Weights of a small audio-text matching model.
Model: 14.1M parameters, waveform 16khz input, encoder norm layernorm, fusion encoder norm layernorm, fusion encoder activation gelu, fusion encoder num experts 32.
Training: adamw at rate 0.0011, 9000 steps, batches of 64.
Data: trained on synthesised sound scenes: up to three everyday sounds over a background, 26041 training examples, 22.1 epochs.
Rows from block 5 of the audio encoder of a small audio-text matching model, named by matrix and row number. Rows with one number within an expert belong to one neuron, the router's apart. Each number is 500 + 50 x the weight over its row's rms, rounded and kept within 0 to 999. All counts start at 0. Numbers have three digits each.
Before each expert's rows are labels from the 100 clips, of 14976, where the router gives the expert most weight on average: "responds to" is what is common among them. Only what is clearly more common there than usual is listed. The data: synthesised sound scenes: up to three everyday sounds over a background. In brackets: how many of the 100.
# router: slot weights (encoder.blocks.5.mlp.router.weight, 32x160), inputs 0-79
# up: expert up (encoder.blocks.5.mlp.up, 16x32x160), inputs 0-79
# down: expert down (encoder.blocks.5.mlp.down, 16x160x32, transposed), outputs 0-79

# expert 15
responds to: reverberation (71); text has "room" (71); text has "reverberant" (71); electric buzz (27)
router.30:542536561577537542441466611471472519520541490497491539478541585442468560430481509463556569465495418531475459506435428509444556459431495620483560524545489549528578548592446472512447465550598513488582562500516578538564514510487486638523585506
router.31:499421487532509528500394499541427461523504466519455455468488454466530467506448446521485504490518450589432484501401490519531495534442615631520554483484497459582542414603454526434420438531559509444553439568564478439616439410461529536574457502
up.6:440491582471509515544514446492546462533512464414512479482504543470546467504502440530565471511534515424479470540534529573516542558527429495522469529517474538486472466395526572434592593477489492525547533442476538500520505493438459526507578475
down.6:387501463534511431504503482476535505510489528429399531667562493558598464455421579558482528337496520483541551468563467429558560491481495417592565574459546518482500557535550422592433480491462537480519513469495438470519453546519473475570452415
up.7:459436424597463511506507510569504541480463474487531432537520546537453509546489498484448487517582394514533488452445381551448465536439575441514547430521581498532555441481456432530443467534549542446455537559553562490508539491512514485492500564
down.7:498501533525464502508486516450493528520478589495454565569471464544414504482497432481597589503500513551535562420511411500511449384511563454516559504495497483468486491477463490528487517453514507569515479454524484469541528468446577389543553570
up.8:562534529423550527494471489497426471505570443428471417460469524507471539509577388543572464483495435527413425489415448542525567466508462570502525514464427556607456475432391528502483481409461576439639541511559525612509500496508459627496537480
down.8:542483463379584510495437498549562460471539567556468470523523493467505544470521590546527522535465519513440565565477556525608496555501531459411545499429569546484547536535492411527462550460480444414439498508526470452554480614542395456558390458
up.9:558467481532518553560525542453478534505541626536461542608449504482450496458481552438461483533433507557482503558523514447511377452472637464454543472540534501452557532573459473447455499477535484483447481409430453457509538514439559485579448452
down.9:502435535487498524518556545558512550521516458566487509456488522438483464517512533505564516543516547485492496522397481557509376470535434489490509507456555451506457556502455429431433503460558480499505468570517466527443522494463481430382586618
up.10:530413511463612431525510483484447531463483524470457481488482567439445483444530516481483509452450449590542364488506537331503549487381447525502566486492494471495565455542470576479437482385483471520400604509488525459526525503531484529450450510
down.10:575490437539409485570478448602416543474481413582481490486448431435516450489450488472485496552535510456550566455448528569588516455512546515542448507515428467444509471487561501557552433517503568457522502567474537585526487442568467417570534408
up.11:511507589439563465543512483541411512519467462474493478439525625462519525502526402484553502476520461491473446497517490508492601462461453540504497472557452521450494494412469543445491551436459490492638489517542547584467500460492408517506483523
down.11:431607406487492421500463515393567472519461504476496538564535484506629509450464567520502413407445528495567529491611597489521538436504408463503534497474544522551482550537528511629459513508534498475572524553517445446530452459494499443516507504
up.12:550394519495490469528496462517523530514483453406529456442492542438537415478554424560609514487527506434408433482448495562482515491531487536546482423511533475476510525433521600475523592493517474511595500416504538578498504542473431583490464541
down.12:485563424494463528475475502503544393510467531389452539563482483502534501516384521535489487420478534472562474516644534439485571448498465484457483541511502464558483442598558512534491507437481485528422538477450425462500552480526548523621521473
up.13:491468519509513467594529436508519444511514474431509471469506508480546450465556428558546498544535498449439499494507486620411550513542411508506441469569502521445479469396486572423595589477428513442551470536517566579499536540418484500402499439
down.13:418576494475466459447416462496524509422485462411486552592562471539662581454460526609438487427414500470593559544560518459479490484543452525486488583489560503564483518552502517572444501491436486548433577461476478541565461648514530443625496430
up.14:594468449485533530445504589461503483517474577561442480579411474545523472465508525472448557562456510525456486514549555486423405457416524477487545482506565448410519512548421421444527401523593545487463467455528402438552543547495474508516566480
down.14:560484526460508543528558557488485561550626492521458484483475571492442483562535462502494545499513562517483400528412437533499442573494562541435538458510487446492518571537554514497409482414568477524507475508500493513534482479418485440447606554
up.15:404423516472593513547574460414571623435499487514364524502506583524569505454525458439487529489453422507505483507562506449513437439363464541515602604444510499497488523506453374515458460512457526532519559550494481443522512546531488511549517520
down.15:500455507455556501541521495492500572526484472500515519556490485565341488618542486551505490619472468533437459505576513624553490495615615544541459502501464432551581504475476516487561509547530517498569453462486510556459473490501483556497499410
up.16:527465457602431449485452429582594522472563595605412556542474435525394588529540501566502633533548479504424597579495461504558517529476494529488515529495437471495530528506513552516359460518573543487471500558444527525462480492561516514493557572
down.16:460466516571488509460559526395454489554588429609549422424412476493494498470501470430499477517505525599515444524521502488500499472495473473433487460491507607520580492538532504502456555447523490513580517530558508434418525439487621495513485485
up.17:569447493524515506499525531460505528502468563564479447539450543565541506474415499478436554535507493507449484552487566461472435414405587496455485393515579502468572568515428441504498417575575495468480428500523426477496578564557518456486490472
down.17:445573483499583455525552476410548513461559519488524478557446608494442501510553419422472507600463521493431519536507532460427383519525625588470507481425501426503546574588491512460466486500495479501483493503509505518500591459442512517507515520

# expert 4
responds to: number of sounds: 1 (62)
router.8:472487529562542479496585490511402487499503512566508443439538499455468530560556452528595514495472474544515468458435416547513530466511550518493576565536536558424497451514418542489528512501506491460501534524520459509464489438425472522540521513
router.9:504508546454478465421504480467491466515576470412479451530597567457433395447491443562508607557542492555491536440452455578496448516511583477580482449523510451488564437468488391523552481491482623457532506401526492480502572406463454607557502447
up.6:496476582452542481533544495470515472553578478420590428497552398461517491517526517561528469520542458517539479507530504506460534555578447489570429494461495531510459495447474621465519551422484495519551537469540551495508560480517518537452577521
down.6:521562488471419475417540426480432518456403453389514508524445393538582528532474570461439466473461578503461507537541483492602605451473433521492434441387493566465484448484506473583475511468511531510514563538484401514581499609478466492516385477
up.7:522437513576497561504571531491502522477550560583475562559531496560480490502515521480487594576445552513513493550463542447512402444484539424447548395479541450431574582523443468436533434481603560505419466545432432504491565495559504488521496478
down.7:560442514446461501557472500567519651466564561507508486520464492497469425456522445535491456550453447528405484472514480501417436474531550488493497412471507510489508562569473456420563558522567449513512546600579496544586490527458472486495539478
up.8:520460507597457587555535538504476535444543561579486506539506549555503405432459508505503491579450544505540522528497507426489431435367650456497531469469486449425581547469413422452553439554536536456505469509455491533548600516565547552480511506
down.8:540359451491439571514447492563542498516592507491436504426478567514516480426442404490531554539451442527454421495525569469485495536480502559456532486467542433453431516556457459479482543481563569470529442526528580564530595516427476498522518442
up.9:479605501441492547478552498483580527425432580523483566554468438537525425501485473631433533495560467573533599481515514431532498483441583405495482478516468497564469577563530514500444510584453557414430452493451551498491510606471484416555507438
down.9:468434498454495525464458565380462520475490539513465386416505607440384443480487491498497539450583509485578472643502520552473539501452518472491595468591469530588555428505578494388443523515545504526553619533475528463458500436470506470490470590
up.10:493503602514489434545550481526540438568480454445551525453518517502503475507571450505492508395498482469494538465534460614441574564564401507547495539516455544529488477394486534495502549485445481535590516497476571483537496531479443605414510530
down.10:436576451420449436501444491514466402460467433440503495614517411598565536489441505565431482400471499459486626525540497395564535480568474509525605533479538593449444499566481499567506507486460448545484511440484426471470505473449506490492426552
up.11:531541528527493518567529466532533545505486491478552476501545443553577473520490438525553515550500499514471488479505530591504532527560445463518448483578473540521454425413545587425514545497557567516506532438518629522545543525469542517399521569
down.11:473533464445522540549535556400501388507526515529469451509423436458629617492411523504542503456545523434590519529519459448477503464530551457647577446443459538462556504522540517451545595444563412438465521387445504457536467619489433519529496482
up.12:539467465563544544548475564457539546501500568568468532533444520533474464462537460454491515547428488501436538537505479490467398486521587422425456409547586471437448532545487426476480348520595539482466428518536399469553513512542524537533566419
down.12:489530647533486495473424511533427513473594475515530435427447553469455472520501448461517557583573511587456542538547454491494452417522556456515467537505474424507473592543493513495539507466579501457414491487484569499580562464363418515451538595
up.13:568527431402477488474550546493461466482464494564419544564487544423529437473553460458395547561443603444431553588617524408444477420549549441507550427498474442426459572626409477497475445453490462479425486437517456518550573530503460492486478523
down.13:494494491508513481389526476579493567483490358556458466507495491455427595489549453431540482603546438468479469392517502596488559516524568500537497500486474461459491603569557591429493553469529477491538528504445591465450523520367533535467542549
up.14:587445442459554446475482601544560518515434513530467556458457449516545405564451528525453500481462505545441544493584464411559448444507561459486440521610511496426478565504411443509536482458505570471418477482467385501509508482513472453516399458
down.14:491462504587522594465491433523444445515523427529435526447491625439483498567555436529498490549476444541487403485493518489500424451546582483520505532470507508531472535499547527545485484451499586444499487551499477490507590551442448495469552598
up.15:605468589457517497468490471427497513524567479478447536434551428406480574485565477525499515565468484564492524616538536418479510467579556541534453432521463480455513492534529525456532445531530489530550515524599462540472515475508424577573657496
down.15:408549548539517484488567465501520405454524422487555406481526462493549473565551500482473495411569525506431504519451471570511537470525500450490467536535485438574417580546492516401423537531493436518495514479517657520527444395520458575493502438
up.16:457479596480486446562468431590480464539537448440564457488499483514514485494548479522587507446528443485573496485509478600513522508515453470516490496576499541478513400447538543445556537423470554515596506536434589509491392418480453577432512510
down.16:474539588546546442488480455593540491465536467481462474585515468548503446412457534482459431503481608506520498441482547510542519470424481535522537529544483517561438511490457516585533466507464441486423551462389428437501428539515491454607554513
up.17:463500544473540468643545444515510461514483490523537407471543454507533488502485494543541404359514470457505485530453502579486591541574499508572489504504484547498461448393521577478602555500494450520561558542489635513560506476465484557492539526
down.17:352581481472499463418514470446472488425374505484461517553500436589538535506483545594401479387446592508474491469562570432598481486486486534599517475502456489454486549521475441546511542517535453504427513501506449478536489516539518474538444477

# expert 10
responds to: vacuum cleaner (34); electric buzz (33)
router.20:553513559507459454384449468521603533548618498504528447507526506469524543487419502569497503489581510524452596500545599466526517519475519483545498507471495488548496478436493520478550445517462617534523514547504494467556427530506459516480494477
router.21:491505537439506485420486470528529460509555498523579517576565427528489460532455496549532454498574524471547594539522524386572567511474472468576566564466547495466480438519538511557439512501401539436408600567538540481453462491485457506368455472
up.6:547467441539441515445456552410540533480470518553527429604555516565511494465408590437440476472450472523580575526555445493501497492465516535490469488480567564494542534567493475562505417581455505522463471473478381494461516543469522479508411535
down.6:514480555527509436595497486553482604504504506553503409454495557424413534443611435503502528479560454469417508510463444456495525553502541482499511462502422458452482549405486542498466452515591592453532519558485591564514527433493498496584517507
up.7:408493568519530415573537441511451489570486442450597459468554545507508513516544465513529473488538448512536459458519413567482554577523494495552481528522441538514518437432525573464600593458471509487538512459540581489460553483475497515489547556
down.7:558474496471489582498478499501564384507498508408431569524592457537599539455492468593367473556400610432534572484586520503515566500521464547518463450481603558477403518527490444598457439566499451475490461475442416471487487574402523515559437478
up.8:509523554475520443605538487475490464560449449485521440440534551442490497512586479518580507490516417484473439539507463589445455578536489474543473527485498512482444451441492526453616573442448505526590506490583540566550593451506464571495527564
down.8:601549562458503522454434579468496469482527561375470497550578506505534593385457486615423440473467541487507583467556528455565492520461467502496542549478472593485559486538553399527413469481404461520498538526415471528565400467544585549519384546
up.9:499428476471544454511511448527412468427510600462515543478426585373476465506526438516569613517502495463448530562486570537406505472559453500471441516553436540469546452390527610385519506373564531526546475527475649515498518530482437469486487546
down.9:568547487442504481542522557466489535538436489495516595569506527553536548431524534573464431463559582576505567446434467478538463478412502593537458490467542554546536517546515402492533499565404474528479491438446482527493390543536564481609395464
up.10:493492558521525432558568464525420514516462505443597495429495516462512485500549484502561493511518470512447455514503424534456559588501479465534465551602448520494455434412498528428612560429434526525561569505545599515527534527442485555483539508
down.10:595554480469426521500519513512532458501479501443412529506554451548617533397445479661454411461513525461539519522551527400511563485449444539554606522462543568488484485529492518567486446469496424458531529560569453542495446564485552528586508456
up.11:567571485478490536461542511511475512438497535510493529639527482548484553474430563384452482500411541555553555502527504465471444472527536449552529436451530603414493637481485520507499472530566507529476510477408488471521472438486614473484438434
down.11:549483550516598527572553492430514549477549512504412528476382456467375473517488533463479550449537469485490571558506490494455445510509519460425482508508540499505470514398362536432556485478444424529528513504409529447533541442523511534472435469
up.12:503520400505423585471411531478583540421537497473482487602502414601550496510444606535426437407508542490549543527554523475560466465491507519511585537453539505551523506528546417574437502550540484540426510471421483477560438557503508504549452463
down.12:517453529496539453528588500501470600459503472486461462454531606439434457585631482539525574555438486422419476548471552465414546493571507418466494402498519549444491476601393495507490509445500520493486535569553477584519515461474557428466550547
up.13:461516471474478448553524525472482466492521466466539537538513485527479508484468519438568529552488541497505575522459475494522491521552538443561458469550509483486502467391511572366515605536509427591600507455573518461524447436505438470493469541
down.13:484573573495438569539471465514451500476571546421506480604490493539571555387504601561466494470428538565484473501451515502537536504517510529502566486447575583456439472583479524540540470483552538506446553512563478470457538543495484440554603552
up.14:475479569536519467601561424550428486553544444522577444460493588444506478512541454492531522486487421457471428553478448533431597556500510418537526512582441499509486476421456545388578526461491483514563546485536609553522539492468532513457480516
down.14:535428459593512483525480492498453467559516523420560524515504523512525566464483497572437487478377538501515567567529584493512539440425493550450510458492516574563578561550548489542448515485477437534528484573510389424443422489420498470567498472
up.15:531393558448560504482575511525449540545579462505409531520412577453481508460445448489503487467484462524493431617448500452459445526435518517543460434514522507453528502588419452518478392470477539551496492498590401519513523493560470463513570558
down.15:499538518505467488568519516413502437445501527533558484536556454528598482514458508537482618511451542506524513512438529490456457490563567398506472496504495445440522413545570448531540525519572534583542439535515474567457530435585545553537508505
up.16:407495580520510453528511522538477499594517466419537428455529572409521538515522419491576503493518499462487469498466440539430472564573469448536563506490450513477465445397532601444512556485452471514550513453570582516517512560439542525470496592
down.16:500424405469525508476495572566543529487488526361421527554508529501548508422488500561467506465501535478486547513542552460425518487454417527514544555542577595432489566546501504562453454618426394495449519523490523473474527481518509548574421508
up.17:441435573550535427625534524502484548531503538521572401477516559461478508532512472522528529510521409537444505487578419546457538561518468454426504455489428502487516447414479505466556548475452545513572499510594556554541511455469517535442495528
down.17:570541549494524514509514552539504461505572468365488430563505497598527507421541508544490479596479541506539581449556499393522495559439531474559628534482580504463454501575561447423465465502485474497531526516455467513588486517408453474570521389

# expert 13
responds to: clipping (35); text has "clipped" (35); electric buzz (27)
router.26:443451550552516461432360476510518468529467435443528460421579411513473588395473445582526509497544526501469536446428502491529541486515436526456469597473547435499488427481497597528499565575452478527582481512591474532495463564450543478420454450
router.27:423486461477525428450501504499529453531528436454503519591464512485477504574428550549424397454545498501516534437420461536522570563511425475534573514422558511559527532476499447590439492552455529473476559485493513486481420505427466457460428448
up.6:434464495486537429574571455610427447539520475501598482450485514489559519537515434515579539481468498519474398516492454507418555539541503463542482509623419473525502421411438605430572513429511557458549529437469549525518563557428445548481485579
down.6:549462522492497560432561424530567432410539501447527569534481542484512561439464496562507473590512510428510499508510528461538527394480469520436566624526581599520494546576544491571396520595420446522451538446451481498515435485452533481544492431
up.7:452425542523547412561561490497468558502470476517485483409468541450482545502559469486561550550509497547476415503511529481519480527471601480451436500516486547453510587505433507428576425519576589502556462559623466545408505474602410565527524555
down.7:488523465499534524516449526465445516481458457463599443466474611498397436593546535452488443529568550456515527478511487535518456459615531545442480553467522468381506505571499451464512472569461541521541499512612419548481503481519439535447549429
up.8:575509467511402566406515503468608482476481530511442475591559424621521483487478584543501504469505573471549568456511538429571477460520535489466513553436541557505530540523534494565430532499519494518422503487400425458531460566522560434492469467
down.8:577436578459511453598448572536497526605525486435412500507490538463451532524596436552465517589443423524401436506467450574452527462430445473523458486538528522538457482526539446491431451455495495509490567450584554541480582447521516518539548539
up.9:466539517505516457571527494506398462562466441450560436480525511507550455472502484529522488450497482479513460514498465559494498538534480429553431473537456498505498442404465615415605555437423512531538542473551572563497546490445535522505547635
down.9:574432443464499555479498514485575513469420466422474565560640491603537471467448613556478430497483587422563537505519479471562539481502512481450550477528446576492469574516488436532495458595377513503381469483489467473449496575447560524536421491
up.10:513521549539490493445429577432564530435462501461478521593567430559501576454465618422531436538517537497625513520521463439606530439506550566507526484428515542509527547527492499520475478526480517503455477448390464377459399489490577490508452481
down.10:476430571521574441579564550494461442383575461507515474375380496333479460443545401490511585570554493467520474559465483386521481532482491455514463452496459469435382567470485505462551435449470444554513536462544510534524606492498476551425473527
up.11:478460662525560394598500495571488543553590489450539410478482491487475559594544451514516547466498475548494455525451524554484557599489553503509519489484446461471477489464486610437619571480467474546494574466555555574464452514575452529556550503
down.11:447449479489461519491487489506442478509451510497454409479495617601495534443474502521468516458504490503538583505516440518526538434489557513495528557600486433449539451522483327600451485508450510525527463434528432574365460496547539521554536536
up.12:571541469495460522474461501460641470455420503462451580572503421599527479462449606525440516462484598450548558499520508455512506469545502493472541538470555490477481580570593493548401466526489475538453504513437442449526441554503513479482469498
down.12:519411536463506535500544487574402451514545549557498522462421492410466451538521468525502550520481423639378493565520563424487543544505519527502535492502461518512417523507464496443547538424431487524477476548535534458488543560525488501452447521
up.13:558466459486470493467480541484438529489508653618418496455490533508526554578505492382438511591439478630454418513468533399538468491482592497424504492528459440416541496584499421499482465428554487503446454529491483556474506493553498492523545550
down.13:460526429531537556516519518424453491507350471586479477533494463538451550554570507540429504338568447373536525522535463507424504470571539502527534518609500484499489552556571499470490464547571565535588580486603511458434573459537497446369521491
up.14:446544580566503449548533437578421464545497486458602434480532561441501508544569470520554478447457484514492436502479429529463645556532494439510454473483458553569456472453489523445572563426425530507529534525546595565504553482438497528485503530
down.14:547455415444507509539533580504456490479499529344460534573537442526580497450424532595445438547423574455587543460559525469469535535446441568532531530494511507505488629565474478508463401496424481522454511535494432459563486489469501439557482490
up.15:489499468507501505573473513435482533543456593553407497529458553559499481435468528366409524556428489514547499503559469473443437510411534524384470503482542458467516557538484482513531479512672549498428424484479401485519538509593540447486528466
down.15:464540488508530587478509553490531497475494542588483516589439524470452433453462528413584458416524499482488382447513567532482447441434516519520541524526604383582490496485459519476428577522589468535363551473524507503519468506444474440454479464
up.16:471490612561557508538498417520460498523535500450582393490519504463568520494527457508524482459532435472458424470507446543465579581530495430511502476499489521529496466395436549422593544428474545520626578446565584518502525437453495588509512574
down.16:476489478498510513421533658504482554455452531462430577517493451585590472458465493543424491515456562422538518493509537376478580549421524534534546471421449538507501607451547490538494398462441461482384515513494445541463457543450490488553436509
up.17:530512414499451575540512546464578497408463526528448541515473454488505460442551565478462469524515541426516572564488550486596520448553571469458534514497502497498455599532561487515402516515519457511470454417415446439513480506489455459448496560
down.17:508552511492508455515539487415527437498480496587500505491556590529523468531453509429593451564509468465529444468445484534527417516468477440527561419492501453520489407603586516529531558503553554482493504454487548459494485415424527542436503464

# expert 8
responds to: quiet level (81)
router.16:430560454402452448578463461524564441470499549590438448543535412520500525479461546467384467514380559532481532572561502439570478460491584461451544468557389573506430475549476540532512450539515549466493431450452505449401522420552499551476457439
router.17:555548437530476499561503496470464518432428511521480547526404444534537599510491557431494540486363572513566550514560486506439447452452475447458541414447492459458462431500485466531516464506503503596513459471452453448570504523511511557555501514
up.6:485525528529488508532570507559478448538528422414576476482499556512548554459479514555515412411452520449582471510514471565456595559553414438563485463506465543491436450411567583506546567387455455584542566463507540512539503512436525494451433504
down.6:502433377434481466485505428478545409443505483437480522603443484496618494502423508548481427493447525507538526422551491521658493510566506562527478460464530549547546473421463527508453520417422475495460509508547409442526426513505575490493480580
up.7:569556452537488555491595606484556541416550570533433544553438427498528438461501573464527493538479470482453625595483576454504466476522543433479522551440512549448459546557571417463466441471608504505477469498494436505500529546491498412397529419
down.7:595447554519487556522521533508417535487555501540561477516510540499416448545558479457553534578507506593523434499506566553397434457501535512447470411514580393507562457545432452470554528492580565475545414471558480530573514491420516500463472530
up.8:513415441553533541554562583438531565449506546571482510545475554429498421420480562441510469530501442447448555639523579475497469407463521407539497521568584542505470526535541434424486465528531519449465473514459490522509590502454492484462561415
down.8:451468564516519519505455503510507523555519532535510410458506623410548503494563376468549511545561471506533482455462571512410394463484646505481543377445511491542449574572440470414579532542505524533505522568452594527588549487366521477475500525
up.9:449465489581440449512510484560494488558536431439568465491503409480503480526458442550554482427522431490534509480426561578557569609492416462575454517503457540502514475388555552407529615460418550443489523557505510568425467489504504521479517510
down.9:429569418544484512538515488457427442659535524493423566524560520573508490497487575474537441445457525500471496506558502593504410440448425583482498529537539513484510462515498530453551502473462445545531549454491550317479545477512556506418413513
up.10:460538528454470531448570427589553464518498443443544424472480452488498489572552454563507466459520482433502480503444500574463613557538391509466428473544526543498477462502492636448518559429432558536526561531497531515461543438445524497454482516
down.10:532454452508478437467481571511525500504424503458509489498469492572523494438415481451571474537372603474551539422502538541523503542590383538495503499393470500485535461431501508430451526505499483444489478495456482495445532549596526457441520489
up.11:462530511567443498498543465496531448534503432417562456480452479498538573499506472548512462441464528460540567543555470554464550574542464473599483490486475543497419390421536627475576559397419472534521566488446521459522494488455465469504462482
down.11:501509432477436440467494436402511506461481575408517509552560469521590568466409538600521499414426587426481561489463495519519535561468528469505518517529530582547495453494512435438439558515507449496514561459445548521478500577507518418523513414
up.12:639535506502509568497581537471564465426474544539467570487447518541549436447465488437465481507448533435486545601557617457551442408511597426537528580506521502450443528591675464499444493516542455517471442407494481463487571575494465450536557504
down.12:513495526544502487438487477509474434526505497551524418505365548435463484555520476502540570544485442542461391530464529552472521483470572531470481483434517423473524510543519487431547559531618507494470426610532600564521567512444519517420476470
up.13:479486545516559461469525426535498546521582487470495458459454452354447561589577422536585528505597447539475458496461517506587551517478453467484497499443396505549533509433462504461466476518472540522565548548523569553407424489505474511503549558
down.13:568521533537558431558513509590500487567553460518525633406407577467481459532535473546473545474522455483473442515524456465466475442490576489500505518465476439518528541523498515513513535453595513476539560585509560411538553528459457467443496477
up.14:571539464455509553492561548403558474385491549541363550572471496481500421433449517480426480522445531421533546608539546412509454430535531419468506524592523517459467553506622395520416495484571464499468452498524498497550540574510498477502519446
down.14:504434484508536489513566522590478524479493408504524487468463494368541495589513421468583562493465491531579509469440552474421433488504530534513549477488575509517414562464443457457565504433485519448523607542507588503547449506438485553502464492
up.15:560473458535520555495557532446595486458519527537418545543478456510518427488542474494497415445509467455438494658490614425513469394463554418516541530497532543407462550556550417416453439485563520568450434498479426580530566510456462420478544463
down.15:513486567456551489565477499605469584523552518530503508425458550465489397540527450502548557586531456498446441573481520571395505507479548490382500334484561423517485601519473503480460498465537438454517508602523544530487435502377523508522419575
up.16:542522492510544558507544563418558516499581562537453556553491499471539392430472480466447513547478477473444498624502607460492432426476547449485565530505551551467519592555582413449388444506558450509500460487437429472443569546504522447457508455
down.16:607400581541517488561547510541455546555538527650561460417460540493452389525540437464538475574480518477439457417476536534436475458478591512447471461535595456490485550453462523469483477482581579440554498493485484546447525409451471542469481506
up.17:552527466501520540495556594476618511455545572521461572493498473500479452482504525524469495510515538420448595560516617481520449419459531419483552537501512543452482596561593427501459490512517451488470434489422468455438533574477488390529499464
down.17:514489536425497557540575525560428479513511463540477493453388574408443469569575434451549524526484507514433551579523519532477482552482526637432491443497573452478478510505436483438526469477554455468536505563547533534525479494467487535475486531

# expert 9
responds to: quiet level (79)
router.18:508532505456527450471435564550564449503405514547495507474533474626492613513444566460453560525410560453496578528476526518521511507419550397486442579580506502525440599573577430498456426606538457515429483499476452459523393512550529591519454499
router.19:501506441477526430476377536369532406543557613520515532402491470620515574460442530508459494474445501534596451569455496474505426464502470562474488559487584502478473469546459509537463500563500467509480499565448415426478465521518471478612489427
up.6:441499508570467478513505452508466511452511447432567445530534447508531567509521504536533411438566488479558491481559508517488576546556458478630465473493481583480532414442524596482568512416435519538506594531520539542469434459482563549531539538
down.6:477468482490503543448465457501585521407467450456468554565527534554536561387464634469433410496490566492530497509474538494602447470500552520540538523500507518523465582523518470494489620546535362496379526420426502497464522495432492498569470520
up.7:504525526571510430459497486539484456494542478402519470499492513514557444561521494556557423495559526452542463536522539564444553536531446494536470450403462581525517454413576594494559550436435526536514593501555536466467383517456510524455483456
down.7:492479500391488520542470474404597488485474498470471493537492466541584509438440560500511451483463560464503453478533600508589471546566470542567519523439405595550510494502514482446493511463531436513472449588483516448523431529422488408491576435
up.8:561520436498499530525570556452575485382495524589436542553444472505500445477461518413461476514501525431486520578556606494461432421508591470455467537552537482452483575524616458517440501524562472509437469507469494400519572570507485485499464466
down.8:537475569491483528471516542494444414528562485523537477488530575464496555535542438400515581535521391543435452459478496475415536488527572500449517458505518434473510556566477453456536515505598587509512583529604502556486503453398531502501482514
up.9:536544480546509582527517564441574488483478535540413517588549460436471411453485521524465475518498429429575464532509553502499462417514583447516515553486451549453448494556599502468485567539502495460434394475471396428467548502452464503461466434
down.9:531410538579479544561541543395450525501587481497507498469478561456488446492454426488530596547526493552422495486514525518445461536500584558483506497466550491538512566474489469407576533500564506449521556647521413479511498461441580615416504556
up.10:436569517584454503537518474520507451509487469450590431478507469541507500496494530560502422444490482466548485462505432507470632561513464490588478430464527541498495413415529590468543583427468477546524525531470572462538493504439530515444426512
down.10:517500513401414492550419490491557499489531522456469504470471444521578531449398525518418451481466611416536557368559448535539492533550560534574523515513451485556523540572454528568454481515429512478461525522471494424590472567581529477525570417
up.11:450596515514454440540461501510529465468529454419549422478571517485520540458517471567536457432514481449557456462506469566508552523582470558551462491495470571481542451375564583464552545408416486525537604527441607474551461504469538497452478499
down.11:479527421431498510499566501487539565451475560441484451517564434496544487561461519489509515499491561454509454567569503573648479495514499482461503610455515457367523459434466473595367417529471524533499522411391539475502472473470544445555441516
up.12:560542459479425516522501522503577483433496544585493501545504502514575447481421547481483375479492518344482497558571560504530402496579582495529519602527457580510526557530603446439448478518512454486527387492507453517404551522452508453451492398
down.12:525468603440489481525519518461470583546507470598512518490443520488507490518593414490478557578531502538470438517398569541470382529520647470459503484508580521525454500485456509479496431466586530480488581510525469602507584509410487468541475560
up.13:539533461504517568518564484447565543436490565537422534601479441524472419448475447497502516548432515418512573568534586471482433426544533381479500553506501517448478479562574500491445474505526491510419450418470447455476552554516462458499511452
down.13:583423573459573493431562483457505505522558592564475473450516492450527565591617385463521492522497522556366457500461539547455418480473490511456555423465585451502465522505422418399455459483491517552511496523528513565515505395459515474504486507
up.14:491489491510493525529533580439538475479470589606429497566481454512482440488414483483488486463463480433562573567520580472498380449513537425514501521444510558449464596569558382451466430545595492492425477485484453484430558511460478425463470462
down.14:557446549514588531561572483550454505496528473562495442443466608420510496512596413415484521533502532533419443501505495547464495524496551473464494450471557521439510546622471468426507501544525554429594539514482529596536533433437515485514495464
up.15:562528470531473566569570567412598532448484562556418525529514430499535465422484555395450443516487512450542523560551556496495419446498555439497478545507546524407513585518551419472463435569563459458446427461461442473509521549459510464497470423
down.15:578447586501510473544563490526398508549545517574415445450523524464457448483542397440566554549490435474493476518514557548405423451499510478463522468466553534530433536535467451408615512450569554408507515568493493551507478507419562516430462482
up.16:567553462448544558547538567474569484398464538521459572544429470462516432454503503465452440504469555466447551578528588481517425465534518418494478511549509513469403508587638446527480455542532476497425446471455434484529541583468482444491480431
down.16:472478624519482523498520495468493447550526457579486476468458568511495525465528485412535518513427387529469492512498484509408426469446605566511492484435560488556444476555475496396507466485595555545510474616514509485457565450444480466432448525
up.17:451544552545435441491465496550524464448514467425546515537542510503549564498461513562515480419507513467608492488506473538537613570584457518587475486504512607482485453440550580449529578421404537537543514552521508461519449490444532506530539455
down.17:451481410465497530471461492461527433434454600464421483568546452610461507529490534500427441459481566451511607400451499552510467402547412580533508535488417464504539409521589518601427495523455469552381520449414436501445457488542535502545467484